python train.py --n_mels=64 --hop_length=160 --win_length=512 --method="simmim" --mask_ratio=0.6 --norm_position="post" --hidden_act="swiglu" --parallel_block=false --conv_stem=true --widths=[64, 128] --init="trunc_normal_002" --batch_size=256 --lr_schedule="cosine" --warmup_steps=410 --weight_decay=0.08
Rows from block 2 of a small masked spectrogram model, named by matrix and row number. Rows with one number belong to one neuron. Each number is 128 + 24 x the weight over its row's rms, rounded and kept within 0 to 255. All counts start at 0. Numbers have three digits each. After the name is the row's rms in percent of the matrix's.
Before each neuron's rows are labels from the 100 clips, of 14848, where the neuron reaches its largest size: "peak on" is the class under the peak. Only what is clearly more common there than usual is listed. The data: drum patterns on synthesised drum kits. In brackets: how many of the 100, against the usual share in percent.
# gate: MLP gate (model.blocks.2.mlp.gate.weight, 128x64), inputs 0-63
# fc1: MLP up (model.blocks.2.mlp.fc1.weight, 128x64), inputs 0-63
# fc2: MLP down (model.blocks.2.mlp.fc2.weight, 64x128, transposed), outputs 0-63

peak on: open hi-hat (37 vs 1); closed hi-hat (28 vs 1.8)
gate.14 099:122118097131161168136130141150104116145132141130071157151159177118073148179119126111125162166135131124155125121136134147133122115126122104086121104130159138123106129079095112116138176094105127
fc1.14 107:151106094092132124121129105126184101122118134144133170134107133154144100156139116139080125169096138106146123116115113166150158126115136174170126153100130108144101127127081162149118153098087129
fc2.14 097:174092120079123131126123138133140132184139130177096146133122144132112163153132131114078135152130132141124134119109126131136149126125127115163133122169121123120105122052051135141130155134119117

peak on: snare (38 vs 1.5)
gate.57 086:174124146091140157140124139138110102120136138167112138141142167137115129145191169112096140144143140070144099142078139126101142117136158121106117139101102153118077127099105135154108121096123124
fc1.57 113:108131105156106055118149114145109122126154134123135136106122094127155151125113112092126107092137103179107135169144146119141076126151107134129145134174127130098179157163117102101144144121146136
fc2.57 099:149101096106104140129112143144087103148157095112103169148125144122129170112163151113078126171160132115170118159116125101110130144147141151085097132146120170128141123091090123098118147106125141

peak on: kick (31 vs 3.7)
gate.109 143:061113128122130091141153099147135087128132134136146125119124145133104200117119105138117139113125128140117133185150151088142091115138098125093126079136135094130180114142162126123135132141118155
fc1.109 125:131107104114139158110123132128142068143132123120090129131145167140108151195138143118070136156089123126140128173121114140144141118163130123136125123162145140135078114098110121128148162086086130
fc2.109 121:098128111089187142127116117149115089154114130182135141125118158145104137121151110100080154138099134137136139132162100145145135106130116096116127101162155118124102139124114138128129207124113167

peak on: kick (88 vs 3.7)
gate.1 102:126125113118194153115130148130126158122130124133090192128130112125108111174186145110116155157123116086150092137106148144116127116127151114111117163141151128157141144089100147131111134082146099
fc1.1 098:098105093155132131107133135133126145156110135100149131083145133136143103121122139109140137084113099175127132129107155167108105101136099118129138164174106126123117156177138059081130148141151136
fc2.1 099:110164127141096115147115105058102168162143134104141133125126135141135134140108113129134115121101144126131142160198158125139139135136092127121122105129139129104160131132107060113121115113114191

peak on: kick (91 vs 3.7)
gate.111 093:107120141142117160169106110131139104145117132078101099129097157107162135139128136159173128148156117119148119130158141140140165143126090145123117152101142136145147121123113086166139166135046124
fc1.111 103:129147182111175151134108130075114167133106145122152114119112099126076113142123138150168125136116132142135158120115117111104167126104119139163130107072173131156086093147111114138144123146142110
fc2.111 088:091107160112139133124120148099167087145112130129135112120124059134121096111098136160109122107149108188162125100127166121136113138167112125108090141155157111142162126145130081156132145108133130

peak on: kick (46 vs 3.7)
gate.20 068:107092115104131131131132135107102139121133091108147113134159168120072094138132126141142149127166108176127149151104201113152103091124082122139134122127143122137178096149104111148150135141111127
fc1.20 082:139143128108141099133131128168110110152138097145104138191113129117174109140110121138112105169103141113155139122091136112118153129126105130173115069094138164136089133106095150113118149160085121
fc2.20 083:125104120127179115165111074127152140135119098141158125179104134121105129078133119108115129196112136081120138117115118133149106118103155119143138120145182152109118104156109134145140130145121088

peak on: kick (48 vs 3.7)
gate.117 109:098105105162134089127124126121132159131108150108162124125095100125134137120132119090198121108135148142137153142115139169141063158106120141151158153151182119127120115096120139082144138153118119
fc1.117 095:130100114099109117139146113186095196133142150135104143123138164138134129089186114142131122139184135098071142149134152139122155116115121114162146135099121125125122118147086109153135119136118141
fc2.117 114:081098092136156144128135145142072143176127120133121173150140120118108113165141128131078133151141117130144130141106146126173129153132075125161117084133113145143135071137118110098144148105116118

peak on: kick (48 vs 3.7)
gate.119 137:127143153110113106140154089159143117096123099127128137153132137146177157107108084121091182119109127131102127191151119110141139104099116117097172114107163116108139116145109148144128101140098162
fc1.119 118:119140105117135125146124133124177074132148131130069142162132162130148144134166122112093128142079130116146139143120112102155116110130128128148118099141164126117084160091099159144139169088088126
fc2.119 127:134154137133100099130127109144152185102116116107154103135116127142135134100090123173159123096184101141106123115133140123085124126124131146053142130117087115122162123160152093134127097139132149

peak on: rimshot (37 vs 0.7)
gate.76 083:115111109143138101125147131107140139141155066143126128139132089142133162120143123103123106177123127142131155067091168087094120113095107113139139150151118165123113119193111145109111153117122136
fc1.76 110:100124116109142136140184102118111134120147151149132111097137152164130139058120106110116144103138134147093112166168135156132084092137153101101139096150136122110127150113113133080114112151159158
fc2.76 099:125161130143139134168113122116139142114142109123126124130112160132129149147132123152142125135073190054107098109176062153122131129094133141153165147126124124119089138122126143117111150160115117

peak on: snare (52 vs 1.5)
gate.25 078:130138154173160129080124158111123073167143107149081121141144129098117122142118141157128117121109122127161151101154115134123110157169161120166083135118148132124152144085135157102132114097138090
fc1.25 088:189153139119169123124129123160122114151170139173118079134109129149161163159146133137126086120087120112118125116147076095104157154131134140139136099145097109116104123091122146086113121122132130
fc2.25 094:156108114147145172123111136112100192131126142151096127133128126113125149155192134136108111149105111096149098121126131164115146156147174146133117091148096129134121152083134135082137145088138110

peak on: kick (33 vs 3.7)
gate.81 094:123147145127112111140122113143134139093134125091135114151111149143093153095153124088132141113142182118144142138120121137155141137097105114159174122093210173119076089114130133114107131128115118
fc1.81 099:114172150169132130126131113112123091101132130102164067184081114121128177102099116133141141097131092164134142157143124130143128159101097112137132071145127145117137110120113160121145133128130134
fc2.81 097:107182153093144108109144109142171135109139138086137098107117102141169113145113113166151123064110131138071123110195131108160135135139140108129144133102090143136135114142135114141135126118134136

peak on: kick (29 vs 3.7)
gate.36 119:130085127151107124102127134132122107123126144133117115145120138109183142094084129081148127128166146104158146125102164152133110131139142144099114123081196147123106160106136157115136077163143124
fc1.36 102:112124117102151126122130127128101106136134153127131122131135108147112135111125128189107124170168138109137141098106145116116160099109134142136097148058167169154136091164086093163147168121115126
fc2.36 115:109084139149115124124139114147118118129127118111137099143131144123185125164094124121145126092119107109102138179145135167122079111130113101134126111176115154107139154108106139099122196168163130

peak on: kick (38 vs 3.7)
gate.8 088:129138106108097116154138132108113165113137092152146143138180131125080117123183133104080110141100179128124126119082161115105083103156124108136131139157163129110099151109152150122115131121103132
fc1.8 109:127099110108118111123153107153134155072130116142104142110168161148154132102100102128111136115125116135087113150120150114127129094114171135080137126194111102103140142158109156122120079115151159
fc2.8 100:130124177163093123119134132162114092128116193128127101112131113126127159133110115152168121115182108166163123139185140116138141139124125130111119127093075097141148114126127095108140104148105148

peak on: kick (42 vs 3.7); rimshot (29 vs 0.7)
gate.121 112:128090092113056105154148099131165179109103134135124161123144147137148116147158108160093118148130156135116090151164134156145134114107145143109137071130109110125140131132108143137122120159107161
fc1.121 097:131145121142102111160130124073157143120106094122143143151128118141102148099169092104122148176129146124113129108124118165099113128106108099190193155111149103139129127101120138123097168126128125
fc2.121 102:092126126136115109093130125167104098110174154116140100115146075088142090145097119146165149092100128152150144115123158129152138158150137149118113095101109135132147113126182137167151104111111130

peak on: kick (33 vs 3.7)
gate.120 102:155097114109134133172151083143177132169142095147109118163126123102159122099142095125183131155137142110126142127127118143121154133095123133154139111075133128139085114148116156117155116136069135
fc1.120 101:148144148141147094150114128102137121091114143134129140150082141129092182137122129105151139150119151075120122143171094122109155156101140112144155084134177115120101141114136116136097067144142124
fc2.120 101:148132146149122122112103141123163106143120128126159107102142143122102107140196130164140131121132118145102099085105146161091126108152102170152149171138138107141112074147140115128124137093072126

peak on: clap (34 vs 0.7)
gate.0 075:149136137167145106111154108134101121109155143151113107188079129112142147140120089110136130127134089102173140132124133143131149167095114119168165124117176148108119090099103170128120125102149110
fc1.0 088:080115141143113079110138123135170141133145122143129140137144099092136094130102108111164124105123103139137149142099133092156064143162129174115119090099156103103123119145143138112183107118135127
fc2.0 082:175070111149115165153098156107087126134122114140132134163141146108132131113153150095138133172118141107149134146113159151098103101136103124143119155165140118138099149084095145100134161134089107

peak on: closed hi-hat (38 vs 1.8)
gate.53 072:117161127167132118125117138122049134105112104109132121159135126109112125145159100112136185132093150136140115122119135122171083136119102112141139111135163083143145133077133164099142145135090134
fc1.53 078:130144151158151133108122146134113086186107128119132144123152122107097122176142139108170154104100132149160136119098118129129117134150063123144110114100155119150115111120173121123145189162117108
fc2.53 084:109138181151190128096152148134133095143131116126136115119142084142149098150159132153147138115100104146113120087126150116113093120136127118110110172123071091134137134156142094122136148149151086

peak on: rimshot (39 vs 0.7)
gate.32 100:093096144115107162166113113083142103138125156120141134141145140152104123137171139151138108163117147093124123070105135132099155115128143169133134161102061170153114111114107114151124114128123109
fc1.32 109:178118133135103074112129117148126145094119094144145137094151118127142153099098084136150171075128151159067112120157120126112110157134144131115167161129131094119115125170125122116118123138136150
fc2.32 105:131084113108134122144132133144110144120125091132140098109156153132104107144151120149182139101107150130098139133149120188174153135124097130164135160095083121140079105153133082137121126120109159